{
  "arch": "vit",
  "train_examples": 95000,
  "color_jitter": 0.1,
  "residual_init": "scaled_by_depth",
  "optimizer": "adamw",
  "beta2": 0.98,
  "steps": 9300,
  "lr_schedule": "poly"
}
Rows from block 4, named by matrix and row number. Rows with one number belong to one attention dimension. Each number is 128 + 32 x the weight over its row's rms, rounded and kept within 0 to 255. All counts start at 0. Numbers have three digits each. After the name is the row's rms in percent of the matrix's.
# q: attention query (model.blocks.4.attn.q.weight, 128x128), inputs 0-127
# k: attention key (model.blocks.4.attn.k.weight, 128x128), inputs 0-127
q.1 091:127089186166136151135099188108143142092061141166077129089151133119114145149150190140160082164130118096112151138117156181110140163100163118084059125119165162153174191192106103057094115156095112115126127128094111133152133090102120096136094147149126101131143132153073156177141160094098090098167192186137110158091109124151060113183121159117103148113098083149134150130120118160094198181138
q.2 081:093133145128151162069110120130167177193136214173132130123087103136142115139117165113125062108129133152142122075128147120103089136155169139109110148137195097187149122125131078137133080163131124113125114157065123157079121087180130121141095122116081138130076137155074098141127122146090178127131153078100105100109132134182121164094189104116050114136188133187087138154199109094192148118145
q.3 072:094087172188105111140162128146133086198070152102076095138095124096158089071112145101103100112057165129100141120167140083165091107153147077143175136119096101178094107180163119181205078101143118112082079129175120159146114131163134161089179153128136171107123151070166089093148109094156119092123147164161115092130106126161140115105129161145138099175148163069096109126096128124083109134157
q.4 087:130171082112104145145195133135127191173144090108180109167096130071126195139122131114094091069135107145127131118122083109158125148133155147134169134120078109091158074083161085170108112115124174092118138071153113134145121201143071127124129107184101121095165165156134062129111142134120148071150099096101150108130161095125126160087200139123112075125123146219123155083105156149167071126149
q.5 094:111154217141114189108189129143166119200047105157109126083086149089147129130127190119067124098106138140152219163134153129093135138140184087114148162140177134144144079126091101149136053117111141130071083112104144170141151118095105147095100188123106131038073132134103112123142144178099122107113129088118074151114108082138136127143168104128146122131123100146125165131134120125169112095144
q.6 099:116121175130116183098183123113104188179086130110134085154066117085146140097108164106072132152130110133129140090129080152130118160138197148119193125142129088105138086125121057163170085082150152105093110112166148127137138146137106099078083165170126109128092178158113046120126076139116149088146101149093129133161111101144168187130173112168113087115179131188172160124124126134149048126153
q.7 109:123082193112140154083088140111136157119098190124126089113053158102109103107140127071153094160162119166123116084145097185128149112109210132093172108141133083170151177147124081102140069139157144111112114138136129111104168132165141062124120181126119105131091150136105065116142067124086127081158133156142116105139102126177149177148116102157105134124186133176184145168191113108138051159151
q.8 099:116116203170177162154134109125128106146086083149078148087162134098142115113137220174120105168122060139163163115129139160096131162113164115099085128157131143108128124152134161134131158156139145138127102114126120077199176091075118135134075163121156097143113116138107142123127218065129097110096194114117136160140122094159070115161136126105122124111059099061140167111094074188118179128125
q.9 097:140068132102128109133099178138091129094137198111127117199063146154095153099110065097112165156128156117087101110123100123143098067122150172113167131127100081116114182122114102117161137086114122132130124144119116119075116158124163101115152164097113130149128166108132084167167048102117135121128092209161115066155119176121185123101076169178150146116212150173148107150120164135074076106125
q.10 100:138127114171185122130120120134133103125138096113081150135173134078109127093109185154120122145099047074148110117158119128160148164123154163134149116137083119096069118158163161157110138188156156147161092097176089063181188138101161104106150096103178161163141110121165119106101156010131103122101172157151153159142125112153095130147174155108104127131098149088132083062073089150086145153111
q.11 085:120069135113093114128088142115049158103150169080134103151079137149151106124074111137150173206162116171114059077106120098096113086109161171088170096141078065110102177105127101117173152105151105118096127170131130127128086105135148110162063170106140122202083144159121112166121085124145152137148102124154138094195115136162161138154088109156117123131178116124171136202183144145117102121104
q.12 078:111110155174160098149123164146163098158069155135083102119126111132152054117116141110181052080076171119098155097180170108143111109168110073139113130114156156219132107170138089145140050175138087141103144135110109176080157091196137123104176111103117158107123120084120135130142117086118150126128155147142076110064087153170124115111111163126140089159124170095070104148164092099121142163143
q.13 099:140110129093148143087103136108100177110157157115160112114081157105101101125135124087140125143173105153151070088126046167125141152077193175116150105168119072121132136108140074116115133176173160104122127112157131081126156162172162057144103159125107112169104151144116077127098081141078133086169095117127152122164131123147145177104156098147082121128189124210164129189207120112187087145135
q.14 092:139118173136124104134154124136088068108130091087096142160081171133108105097101100118082198183111103146110142161168104134117130095162121125088183149124087087101094127134168153181170125083138143144076127111158127087123105139063137164110130189084121137117144141125139074121124074135187105133116123166148114132211119110134193110125088109149200076146171161102172136156116145142068044123100
q.15 096:135129105117087140130163173117124154129112124164202106154081166158137201140166101117063180111143181182124137147111082136086108124098119154128129136119131125101202121115079084096150108061109142100112166150112142167104098171135083132112086168146094102068138184134115116163160068191080113107133054128101095119137178146114158139140127109144170143113166130192150174155108183111112123088157
q.16 106:137127136112094126127212110095094152143117121110113111131077163159158170158110107140084212108128124103187183150088127121090159173110115140114173158094141122138113099085082090121178103046145133109082122151129189146113110142076063128141090140158116091117152153165143165154190085182125131109131069133083108153172126093102117127134123123130212095110160121135154169090127181136107154079149
q.17 101:075133198082159172081090139157153105128122196178083134064122129113160126128161140093134120180120116150101166104169115185069076068114144142146089149148162100131141142159148130139106121204165120137112149119126153103077172061104193107122122155071077106128075112139100126128115083167124132139100103093139092071162120129141161113138118086169092198108159118139164157151178127101124104130106
q.18 102:127181129156096105072154125105140093163196135172123214143106133135150170153140158166071139094132139105150168173137132098137123120174104119082165161093136064122068101111144187131084060103127074162134108162080132130090091123084092169092164128109108148104110127151119089142176121104135181153112112198159104119167134108103163120151135132154180142140167147172120101087097164128071139085084
q.19 118:164059144149183155104097142117149090115081110180086134115159122120100125124134137115192072177115084141115104138134128236137135127103177120081114086167142154116173155209126128123094108152141116111137104116136134074135172105130171095139144143128125073150087065130108107112158155068100111118149186197134132123107101136169103122167140172079114131142103087110131130166151081127112082207113
q.20 090:146103104145094182166155105140121193163075050085158072083173107128161131116086147169159160111146138106137118123084140132163185174139097085124109148156081136105184121104144095165201176064118143126100117139129155128187127120126087153094076119166142123165154115108110173137069164160127110102117132054090117176122176101121134135145145100095089049147104115121132119137130128131197119154131
q.21 085:155109119191128145154074106126144094131156074093157166150163064116101114088093175187136076110122103075109115138134157073202147132148132130128124108150087126079116109133152143146150140154109113152147093117152045130137112131157137181122167087131167179140127094067168117096104199038152118142134160147169135147099141180112135116090150160122087101162084149101119062110082078143116139145100
q.22 089:119183077086105163168143136147113175119160158067167113081111121132171153104119124101077168105098141154130096114119093073077117164139103090172108148123132097115111116104137125159126173135125163111098158127141173182148101124124119129121121122122118157107165155122159173124098088225173123130092020040103110113152167123081173108115111064156079163112145151141169155129120147108168159088145
q.23 101:098151168142152150133127066172144069147141091162108162066159061095119107109134187176104131128154088121092181153123172140131116104185160098112127131114159120098112125162177188162095119166147108217143118089127102116133126109109179192111136099112141107107078073098125078085128196104150138160096178125166134135116150147140127078146153139095098123135091130036112120144137089112098149125082
q.24 116:167102135140131079098183173069118153099100136173139112179100192127099152158151106118160121124130104123150111173119092163157164139071158163081168093105127143141148124115057084111135085067103101073150126140139144110118128133103092094143105149172121091114127112169084108152195128091091106101158163213126156158134074109155088144141128199107216102112139090149107120116120140172083120166129
q.25 083:112104167081145152090130164111148149143088168203122104067096182135117163175161109069130163168129124172108147144150104205060130093086174148118130167150169141174164119153114098115132131133145144118098134138136189131128159078093123081150122157107104059120101126164071147126167065160109132110100109110125092084136093091118147127127110074150137181107160090165159185192161113088161121141123
q.26 080:175150102169114016166130129116127147116108114102177110193133151112074110100095059128145132117163130099148085115108161123173171170116104113138112102106136176132143113088098121125142160121088172102166100137140086148176104144169091097127117110172186166093181154129142126129140142082111119137174134096117149191081138141156099119089142161111118069111056113070070094138079119156177158145164
q.27 110:134137153125127091103178152065116104103166165163087147154075176138107161174153117108110160117113139122169147171115115116118111110087124162092211127085133131139103121101055124101125065098128122107146157132136136111117143147092103084139133134134097115132120144165130109168238095119088127114134129209123149110156074118136131128096133172150238144113158114172154128124114177170037125106143
q.28 118:145162065105093081143092138130137172126160139111175119148135134132129110136137093057108107131123170152131088073142107069125128167132104116193111144167133107153128119086091106118140200176133194118137151120134126177119128182171113100110123090140143170101170175073138160145077107160127124113127061061141116141119143161095159143101098067144071151107122166165127120155139155100229146098186
q.29 094:107108155090146141087124149133145140137083167189096101069099176110157132149176086053132137183141127159104122113180108203060130114083135146141117137155186137160170150121094116104111173168196149124096128120132175135127144090132157096152086165124109074111133138143092134142132089208125116144117099079107128123149109102122147113154121085148107203100123113130166200194157135071147108107170
q.30 104:135158101142099079165201091140127188136060074108178069105161136134125108108093091166131146093163135100161101135100120109144160194133082107160132143146130141129161114046123088150193171064117167107148117157129136144187089162138077150139060115180170120126179124163125137117096145141152111124158134063115133166103144082135113122121152130108137061118080107058084118120108141127160135136153
q.31 101:113158156100081179111200109096112112149179081131133170093114120127118200153119151172070202083158133112170203185075138078114151156138122119084136143123147118107136073092101151107160093024138104128095119138091156125138115130054111168140093124141122113120133140177124125163140154141132155116111085134106117174159162086077117126159135150121189114099148123126160115114097139165085174096109
q.32 066:151132110179181082120113121101115125060048156164105123198169116093119088090148145106184105133112076114092091084134114162164092138125173107119175083111125142152133062131129098094115102154130167099158153091199104114119180128145168126143160116158157142117109091145092094104135137125071132113146188132147193124141081173155063148115181184109093100148134147073108076124101160116119139145118
q.33 071:152137099150137178178126112120127129133155023091162129110136148143077204144186154159134142132180167179153182139091072082138141155123103112124119133172112133031171134102127121160106132090132149089112152122112148149146097142116105148097116079166162150084119132089146194160122155147115083127105095120107119167116190067101152172080119116103139132099135186180163133114080138123159137102171
q.34 079:217127092150132141150137164079143157066124105127120144183154115069128095096117123126140080117116104102098120114170056147179140140116164085122145135140114118167165081121121102105118122127123166080189132070202125142165194180204153077121156110177139188121140149082103105092104149113119103081125148149122185166098120132121073186129146157135128110139102137136087060129117095139124149127162
q.35 090:225110106150137122134104176098159145078119166158094150217116130095115098093115120114172108134116143113151121104158085161192113120090139105139161136093128086184165086149087116096156131138110125076178117118178124162154161162166148093139185092186139189138148109130110116082110120126107097095148161170124166135105086170124073166111163186146093135144124135134069072151061146155135152105120
q.36 084:166084104176164177160104157112107145043074084109081107159170084091118107092138151138173121127117084101113100117116121137162115142097161109104108080127129171128170125187151096086137142152096141106183133081161120133183149144180172126153127097176178136151127091112154150121152164097107059117140146130108189171055119128138077170097139197100132136108059121078110106133089117161122118115116
q.37 069:116127117185163220164167110101113140118092056091088112108172075145134164140155185148090157092131139159141172188046099100155109134110164148130101118182093174023167086141159143150087119109105114132174140131149094098168146169117130161085127127128176150112104106104169138110131177142126109148053093111147154139131148090081113155114145162125115093126109148100152122115111137149144107084097
q.38 090:174072133190151225185140160092114109118109075086112141130140120133118177087139189134133151111085153130138133170075109091167133137125154131075129091157091118057142099151116122094141111118073090089155125143120074085138140156123123140127174104164184182109111092136138144126136158120138116122053134168125174155083144141073107141128139176099154123126101164114113078111030125156090155119125
q.39 093:193081120153155196162133165110120156053103099085101112135164101094142123098135148140166104128103126102135121103084081156171122136112180101107100092168079167123165116174145108069133149142090147113172144091180120121181170173179155111124139111184182167140131105092153119143107141113101071073136121132120199176070124140097079181102120168083127102135086102132100121123080085159123142119159
q.40 076:167110103131143222194131116143108126077100061074089153102164081137125150103136183168164113126117109091098126149082071122167108111114133113142106093157069145044164132160129131118131124144118116110133132121165113090162140153153128147105156085191167167162118140097146159117082168089096080107081124159103189163101175149089099130097140150087116118159090160086115096082059096146128118122135
q.41 083:183114132118140142123076170109159120101106172184080158218145137112144105094109163124213078108101152085102095086148123153193100104097152121125132128100124133196154129154131127065159150143120122101126096131156103124108174128185159119107177074142138162165155115137089130081120131093103144133126179180132168109110078215106122142116120193134091133135130107124066072148064125141118146124133
q.42 074:044136146075094165155129101172132117166143058100177121065141113169113174145136131124095157111164138160128158151084105069072162120149103122120084142173133156041100152124165173184102134124153132137104180130078165116134139116110123147085097128098128108106142119100171175150110120149130117128108086071134103140144168095119164106121096062137133111098117151177218194092160100118147125114144
q.43 076:062143143169170150160139126121090067138073074097121110116153105159137152129140113180089173143090084157137166166096189111089103159119122182135158135133145181028104113193162188117089100107114092149094155126109117079134091060103156135147133122103148060146088068164146112114156162121099153133106184114127150088141144108160130122148132174145118139147109120080157133112126160094074129161095
q.44 104:122143125113123000096144138139150168129098176185159134138094124100125068159131072109144136163164118137163085109177153186110130124146126132140160126060162111242130157065110099123121153157149159123157137112175168159115116123163110085151092149128102107101135150126071120128155115150106104113192144104099135126144088132185103148153147094138129119111135119106076128153212135134163147115164
q.45 076:066186116089117100144104098174108060178149121116159139085132123172106143150125115126093138158137141171110130152160176064116112161168078136171136163155179105091080129117172205171081102129138122140101111163097108116084096084099116156110144141098099090139123119169138127109127134106166197153094108104165081084193165076131184078118095099165119149142141162113177156115169154119089089123094
q.46 073:093124209154103116106161101127090127192109118086138101089125169133099167120114067158050173151121088159148132167082140137075144171120107148093126140109159126084077137099093159169114094077155124145121141169113122103122095079034091126170084183106100091097116097126120084168169127118139180152156117089102117109188152076171156111137101114108174107094148125114171153086141134162122138151141
q.47 087:071124205176120137136174077109099121142116133109162084089135128170138162141159087138065190159170099154202172170058141174075152162141122153089120127077154178110101170131112149155096129131121082140136116169094115099128093106084093113166059181101134063105085114132123111158165141138101143143144124094108105115124130106120093109116135073112159102073134112075177159129167112158107159152124
q.48 103:152096150106096151169144200134099146126144097128158071189078169129090168093135134150115172094104120108174178125087102109123152118126099154146171160083122098100121135122109123140148102011098125091106082128143107101118100147099068121150127167149128087094090216148102099147176081141126155132150102175123116142140139117118118160127118200177175114090158163167138124095093148155065095096136
q.49 111:165172082162112145167146101140123134145147087094136170110191064121133112125085151152126120073147136105111096112135108100156120173150106092125088097127104109128143068095125131124136162164149136113153135109139108156166099179138127198123142054162187157122162070102161129118044215134138120126105122085139180163089181153101100128108173099089110092161070103110100100104110084164180179131120
q.50 105:161182103135093127117133078135135112174156130130140178143181068113124090161072147131101140064164162074147146166138142119185129135149102083156104124086106109145120057075134163134097119145116110149099156129110106184160090157129127179075170042165164179129152084129181157077077183154156147133103079107149137147124171129102117122122156099120117110171105116120102073084140078158152161095127
q.51 104:155134073121093122176115168136111181136158107082200095181146102099149114116091103177145130063143157102114083089091080097121140135155103112173123114125105081151134125085110085137203141094154154091136131116160117123151073187161109140134136099218165145101171155093152084124087171139155124113168120071105161166092151148093088188114140138127151102114095137158088127125167083145186130120161
q.52 104:148101086184127150214137142155119164099141098117121099136195094134129174091114158185151126094114115143122101126088138136149101139121113117123081092157061121073155137136141135099173179140118126089199113101132076120156118156129132181161084099178189127085123089088147108134094164101133112137136189082128193156078157157125091139113167172074116113145073138086086133112075096181147161133124
k.1 096:160095088190174172132100192113131157109096176155103128176123110142081135120127156104197091140082167118147070107130178135161181122120130071131095096170178151131148098152091167068163103114108114101204115155086089132072126078158110127143151147128080172129104109139089133139128123078083127101147175164119089092084127106134086125157145165102086137114109076124141167160120139081169105171155
k.2 090:050128197132164160120142097126150108179126143122144124091153068118174082086146152148085088086162142136051149091106154126133095131112164085146152142139182058184135107117142033110127062149128131100078150103139118134137152178157132110137140125150074122121084110088129114161165158178135146077119097119151085068114105150119138146108139143108139149105136082143148144178164075100114170084163
k.3 082:043123174094134145116148131182162126128150124158150089104098152101157146075103153158117152153104060050152203077127162122113063036158168181136130162068122099138105130120139123172127114148100127154066119111165106128082129153095131124130099134087159107125161095129154119140127150126141161124104149110142113052169067118180135142123150145136094115148221150117083141093132093151123142123127
k.4 086:122165119148140088149177141110150136186155108103182046123089145079150133115120117116134137080126164137113146127153122115152114128141115177148182153111134080157134127098153072183154074138074164094079114097155141162111140203163089097106162148141143136087117167103132143138140120130131167106097122078073116119147119138144128189097172067189144066140156191165075059086128089138143075122140
k.5 100:083115229125128175083135083127188107171143146147117132112128151088128119108109168111069178110144129127120203123144104135068129087086166134122170189100183070142108155141085113161211086137122108141079098109137132149128157140106114122129097156082102126143105079134108117170134183190096165133087097109090085117131113118107094134144157094113157172139134112091124186108151094107094144074156
k.6 105:092116170125153165124164145095185153151133139131137078099065163071141127105153160113115160110112112141169176121152111128129138093085143195117178173125141037164125159136114083195179092115102157094101124097209151107133180191134090100131149142105102083102119093089130096163125106154129115087056097115107110117183104141139135185105159095127147126121144208134124095103122099146104100098144
k.7 110:111100170134174204108115150081159120114124156152081129125075139115142089092146140076106129169129130118124163106147117125145151108087195141123148158181152067159142143125122088109134087121164162096122136091186122072127187156157146057161179130138088090118115091090145107134162087126085105068091099147173101124174106165137156212115113122130131166074154147159195076156161093103112106116136
k.8 100:197159092171181181130121133123157107136104110120114149115141126088110131122112147132193139150076111093158083110151160110121189164096148092140117111196158156142140084142142215167177141139115157127180061121139161133123129068160108128108129168140107145157084110156085112108131160046100111089129166147105115140126166055109088093151189146085097106146098107095123177114100102100156067150142
k.9 102:097067179092105111131125150128103145074135142130112096143125153149118116083140103139116134177139088120152166138118130105119100074150152211116118107103100090098136186132135095084124155084150106130092190138138113082124141166063158105197120120123142051100158125125185112142160093160129133149125125165163151114182079211167159188111079116157176124068163142158115083124151155165075137150096
k.10 102:176183076184153123137150162168138124155090115108114148136132123088119116115098149127196123147065083061143089088155155131166157141176156093149145100132106141141088086127170215163112127139114145119186080115158109094121135123149119126102152125119113146146142133161143091057110109060130104111171177152159131123142124055156142121137165152106086064172112142098094095089128085142160051174096
k.11 087:124104128084137181159101143122121105078142109077091102117145122127134160076141084124107138139139124191143088139102118140141138134093118177082112119174066048091141184141176085111141190079143122091087156121174165061162165146093142110174113164131139055134087100078165108152122108136136079081080108149150141180193123149126153147108094106140135141106157145199187132160102103166113138127135
k.12 083:022102169131129138111109091170123141141100179185155136132128097144133070087125177141107099127176097092115199098133171079128051050144169115151122156107138152127097107122126086122103105145123111140073136112109095166069107098166164141132102098118091178144159137105135120153140131114131172125153171112160073020114109161150135150122106162114090151128194128116111141114146111116144185102133
k.13 101:148129138123155164095108156102162132126124122128125123137102144093121075101126107060123115126106120128087093102150123136191160162110145140168149148194130064151159099123113100131122120118154163070175170067193158096185185183174135070109188142164108096104117129077153097098136079154106113063119090127146146150163127146111155210138116096152137135093111154189183064141153080114122085149136
k.14 097:120111171084116144150118138158117096107149097117112140113094178124126173114102112149093205154116101120182143178158117130084122077127142211124123125111089081100085194135124138156128154090111119136067134118169135090131173102067157147122099125113152037122132121149146085146105095132129124159089121144122173136196116096149150104135118107166173166143213173152161109082108175174059090103109
k.15 097:125088191081098148154101141082137158099179115161149102153090142115126164129191110109093158115144178139147160156116091142107127119085113188132148127135155113116182182112076045086194123099128113100074150138117131139129128180084116104176095140144131085087139161127127137163162099235119158147103067119104141175117121179119104160101127102137152148088100103154121109166113161165084184105157
k.16 108:157139151152103157121148173112130159130137108116132097130081174125139144165144103146131229126091158128185150119135113090084161105095130174207170152082169106123131149114105168147201107028149137073150108135141121117127133104071080070125103166169088081089086131175088110147154095160127131129127109102090107145130140118108106176162130101170185129080170133113130146093102134094106110088176
k.17 108:119098173074159192067111066121139112111106170169078191080129177131106098148146165072162105185144135182113170144155109186122098115084175090071123117184154118138115129156102127122108124135151127159088128118117142139125175071108144121119120163041096161135074145116095156127146087156099116081051117125130098138158122127137213130145128085145088164125149124112152160160086110126135136130150
k.18 091:176108163147066142134146108153101138144140123184109198099099148139097174154126143106132170116104135085177115192125140109145173082138127138119161141102158113123112074136117182132107125054110078130173115169105115113110115079094134127101129106153051188113094156149116135104165063109129135200137081152185076149157137137096175113118130157193139157115172133122179125128045148099111102083115
k.19 103:083070106144175153122128112112129136128087135150110121160182124113114131101119188103073053154149090152154112125119120145176144196121155096064097094190111133106145105179162087120075116207119130139146089109125169110154174121159153113147153165100183070128137110113122136123125183098119119097171175174112146137133098105215060102083132144060092121156099117102138107114136121171113120168117
k.20 104:152149084113145197193135139117114152112142063065163068129170079110148119125127131200121138123128119110126111075120115107100137131119106133170082076154098138049162151085125135102161168096171131110125123149122132136162117158142127136127090097209210091164163104140141133138083186145145108123171140104091165183115143124096060132152144129053108125122070104150122128136181122152180143161135
k.21 088:120147141154109124180137156200081096142149117139110143135206054139128131112090126175077072086129099093119118152087165094164134109187107102100088108108095158104120083126161137144083109142088088137127131168107092115128092165131182186124160051142161157124219144104168123126104178094181129164158141146176119122118134126099109059119122171095095110133098087112125107118131122142143158165071
k.22 094:140174101066094175136142096102134135146174120124150143098111133128156109170134067115163165125157176148098119116166098106090095093105118114184125166123147136147142144086089135150176171068177123139103178128118105172079135121100130125090134103143110176127078111153121119136095083201124118102052130055118117130153172146054191151156133036185137125128139120167105124145109133069170141105151
k.23 092:113122179150122180111139107192096105129105093158095249043154111144125149135131166125105065125142107116149127180101193118128164126157153100054115124179146106120118091143140129127089100136144073171151132132118124094178103101108145177114154131132094166130123142127103122132131164115138127164172131115164106154103108147073102048129087134062111143108089092057155172152118160158163145114103
k.24 109:125091110186154070128132169134128138111098122124157053206098139110125161109134135104087151124083089139207132110115099134161169170137139179152172148091129118108134113157129104129141123130118159084165082102164130097162152134125085090172112185151156028091140132150116111112126118096100136159193133181092146139110101111221079153097142197134128104139165166110130095096121136162075118124141
k.25 089:129102144076156194062110088065143128126087136152107135121111188122105101126166126083168152167143134196122169125163099161134127155088184100109117105194148112143150161159088117122164141140156190102122128093159156157105180075138137052136118204070120090119047122112088113157130093144107117077063114126115129166138144108176153187125134084126118121088152142124125133130079133135118112147166
k.26 086:127144094182125027157121148144151141102131107069183069186127081110147135110098105159137123101140104091147106087119147099148139156148127197140138118102079151126137159085158112111120142135126164103179142126120113135126085196157141106146113105189174105123219106094191102142119161093138121113176144123102179125110123170137034156103148157095126079144086153133110102099205129140138128150130
k.27 117:132106173154124090095127130129135115141107152160121107168057180105099160145129120082090188132079126130209133170131106132129141129090132160148195179072140092171099099143121149128143092101108164108147107135142111107112136130085097082132125161100049111058098168129094113143170074098113169148122092140133117112152107103172138148118140168177164147094216164105123140094091154133052087079145
k.28 117:136160076089139078136117092094144136101181134081154064153107091140162083125135077120158176144169171141061136112151101119130065106133119152178112121096100154148149150054112116131152161124151149140091165114107122159077115162164114112101137068110138171159157112097149145155101090173140105066078118082127137104140155159119202195106124074181116142147137153173083080144168104088165121150139
k.29 094:131091127104186199065126082060169162095110160132124102092082142109142098149170139074174139164128139189114127111153116187120104134075162118131140102181164119156154172122118087137144136155139199143108127097128152129115185101121128067139106192103106117137056116106111144156115091153079086033062116104102123138123128117163147196123131065132110153111135114158137135164126123123143139139159
k.30 111:141166084130116090178136183142145152120130092060191075110142101103163131112108080176140147099133127103166108078103151088110157155158118155179105116115116158122150165058134114127145141096157153082159146126123125143168115154137089113141097125234205081123180103132139109143119162152138103133193139108106156151113139152119058155146135136064155087116058108149098117137205115137173139135148
k.31 104:156123161175098218141139142153097150133130067144173165116079161134110159140127142146103203105106134107196158155082128068124190100102112138173169167107149089077120120150127151135197095016128107082169137176113107109163119112077092136108118141182122114091102136142113104143134126122115158170125085106134114165144170111067099112153116126159181126088125137094145133112087140120135116075139
k.32 076:108165138131125187137109131183141068159102142093074124076100157138119105132136122159176087178112119128061157089128144051081094097119136105100125148111123182093087131151155125112067081132107131133117112117102130099061099029132157138126124152092125123135119134141113083111152096110144159163126180196177122107161092121164180102153139110179059154137175127147144168112168167088154090146106
k.33 071:161096181133102163119112134099140128142104112116069109144066083120125069155125107111108045123111140131115122115177118124097119179160161058158200113160162143172166103121096114145131070162151137071148122108150112103148136100173156132130146135181092092097153173176094070078162117139085176121210086164104116165085094109173127163143113128144153116175135122132186084110173138123119103137167
k.34 092:081162180118150175089133124178142073159087127093061143092092109122123103138126129129151070156093136136108175090166138065089103106124166095117154170138118174116078137155130143138052052143129121149120107123123108101082149039121163099103126154122084097128078132162102095136139143106116160144133139184154080094149098130210134115138148113168110168131178159149188141111176129120128079167103
k.35 097:084162180150164197113120128164135094155055141109085144065106120132176077131118148137160065118133106188141154101153152105112127090135158108136119160143134170159108175140173124167031076160082108142134100142137159117119138061161120101101155172110078090165098088126112137111144144120106140156120165141181059112141077120172140099159126105111096154137152160151154123107190103107123066165118
k.36 093:096136178133148150104082147148116068121119176136046162088090139139110101130154099133161035176105150165066154076149143073082089126130137089107144138121144177123097141180128156109089076142129119121139102142084113118098099046119183107124148156107091133122106136156103092110170113111100170167142177188188117118127087124184142087126120116163073178137178103155146132149140166108128119155116
k.37 074:134123184124123074089090116145132071117128133159059161139097101111117098172148090140136100186120144137097119070169143120015088156161177105147199101109174140155116093133089149145130096163199156115140103110126107121136082104092183119109114111127122135093142157166116074113137098139105176161212149162129131155112091142183117131137128181175103177142123108119159141146158189093118132114151
k.38 095:113153158130097074098094116142109087145091139185039161100084128130120065181137118146100070156153139166106107089148126112068087165119166066149132125135150138170156111130098152133036095198174149138154134099137135144145090065145170125126102128125129118092129153139104079100166131131100135169208137147146118125144099119195136114150130121144089172135122114100173168152200173084140126134132
k.39 102:082147181122136174095112138159139083134095178152028140086072155140111097137171137109174053178087134150116175114169143120076093102105170105115127148141158150142113125181114140138061074163141108135145126147108098130069121063124161109112159156099101101132092114136109097133161121093085163157153158176182104101124102137200154112131109135144109180125168115131176149125172169102116074143142
k.40 084:128128178141109085099096121127135080137090147175039136126064127151095085144147104133165093190126133165101154087153157100067077148140161073129168111131181136157133094148123125122079059185157147107145127136138120125096085093109180117106137168125082107104103142164074079090148092118123147145184170197174117101142116129226154098128119145152097190154159118130139135125149155118124129131139
k.41 085:083160142159152134114149106173163087143083171132126117074104128114164114149159145111155102129148119179120115132122183129128098073120126131112100152089130158164097176170176123135039097157080131179149105136085170123099122056128099121125096207084075108156066114104077154131149118123143129137153171170172077076141099114175165089142122093109062157141160137131157159138207129126152104154122
k.42 075:175062111165114086147148121057096146114176138134143141188155110126106116108129119103120171131114166070162118154128105180121147148132114129149154081154151090122144085101061128106239107105162140095122146095136113166162129192111126119148105094162160156096147164108156124108101156174115127098150086143066178151087130145147061181098162151118189099118094121117066130135094138130113176085166
k.43 081:187124066091089008158087149124084098118137132172105148141139139178106132184120103170132154129150136114076088104113122129061130129141110102133101052097131142110126121115098175119177180159189149111171129105132100152151074133102192143130125119120142149161142169123112137132144107108186140152166176135136176125098160120082145100146085166166105099130106091071124160154098186136129182129098
k.44 102:126147124157180255158141138137141136137166100068177087147161132133129182078115163137132088106084142092132181145106124073202142115117113156103114160199081146070123158124149134144161129066085102141077131168119123094127165121114084141105159117132129117145132098100186119152124162117150143095042096108146101112121148149059147130121142088143116124124151147168153085101074118131123085136104
k.45 087:169096083114086031152160105086098175119162116131196139158142109113104136130119133140103204100150142071151112148116132166151139131117080144149114096066104100129141097095101102123214180133139142132122160103138143141172120183120109166148098086167200136151164146116141174111091161151148095122116138101075202142136151131115088142102150168135157079134067124112067120145098092153140168084146
k.46 078:186088088138136110175104127097094166108181106137175147126173101141112152139134152135082163119124119108106122103093110123134156140108106135174125097176103094126175077133104138101221199127168138110136162084159114139193128183111132144122145081144176119112200159100165133099114174120162096105100092076125166132120181118061103121112148147075180102145055100121115101113078148129160177090135
k.47 087:164085095133120132183094159083121155115213102113164138159145158140098175158123105116094121131124176120102121107109081129145146123109121123138117125194155130087161115158128136112223203151164156107134171139151065137138121194130168160136161060146160167157182161088148119111111147144151124103114069071143172163102152166035115118093128141144166141138083112094107108155087159135138163103140
k.48 114:133148151170143106156231109080090123165070087081123162122116097154189152159084103135142092084150107179120154144092083138118125177099126111037164099102140115121131110110093117119152031087104118055094129133139161127163134182118126137119157149188108145183147116114134125139179126132119125060120108123092141135155084148077108143144146145142208102120137107168164133135113144131108120145169
k.49 103:091193059103127083144167152229164097128147116124155090100162115114159124135099163164132227101130133075169093129126160092150130112185085160198111145099085132111087157095153165158129154138112113166133095138113098111130147133154086150134128105103162110117165094128152109125052142072179109177130158122124119130105140090141090118118166103101108100157110152119094088067140072125149136092083
k.50 101:079229135135093068146123131209149089143197122120184137116143138141157147172085166144110170092156151048143147142081171074141101046177097167149115142079131117123107147116170146128116118144113106171138125160104098129060106121134107149123137080080135162122164127132146127167139128119168129177080127116147095086133130156093116100078111140151138148129132155116109122068164149086138126077078
k.51 101:096169013110153073145222124180160143164135123100165121116158091088175133136097166130109192100113111127161075134115096148146112172156103143111099144093078136138103124101157099179164148152106132113107121145141177133181138180159078147095153131099169128144167100122158125166035156085134096117129119082098112131131129085128096113111137116113088079161123174159101115080135111149159153151114
k.52 098:150152054130155110179193159163138120116120096081112095139179115106139112105101141188163173124119094115148054114138154140143148154150107172148126115123095147108116156092145155148168135129114115110127110106122131098166134132149096157124128161157170050172126065158156132128053172057136106173152167105091158129124121092152066101131143138091098029145089158123080121069129061151117136145113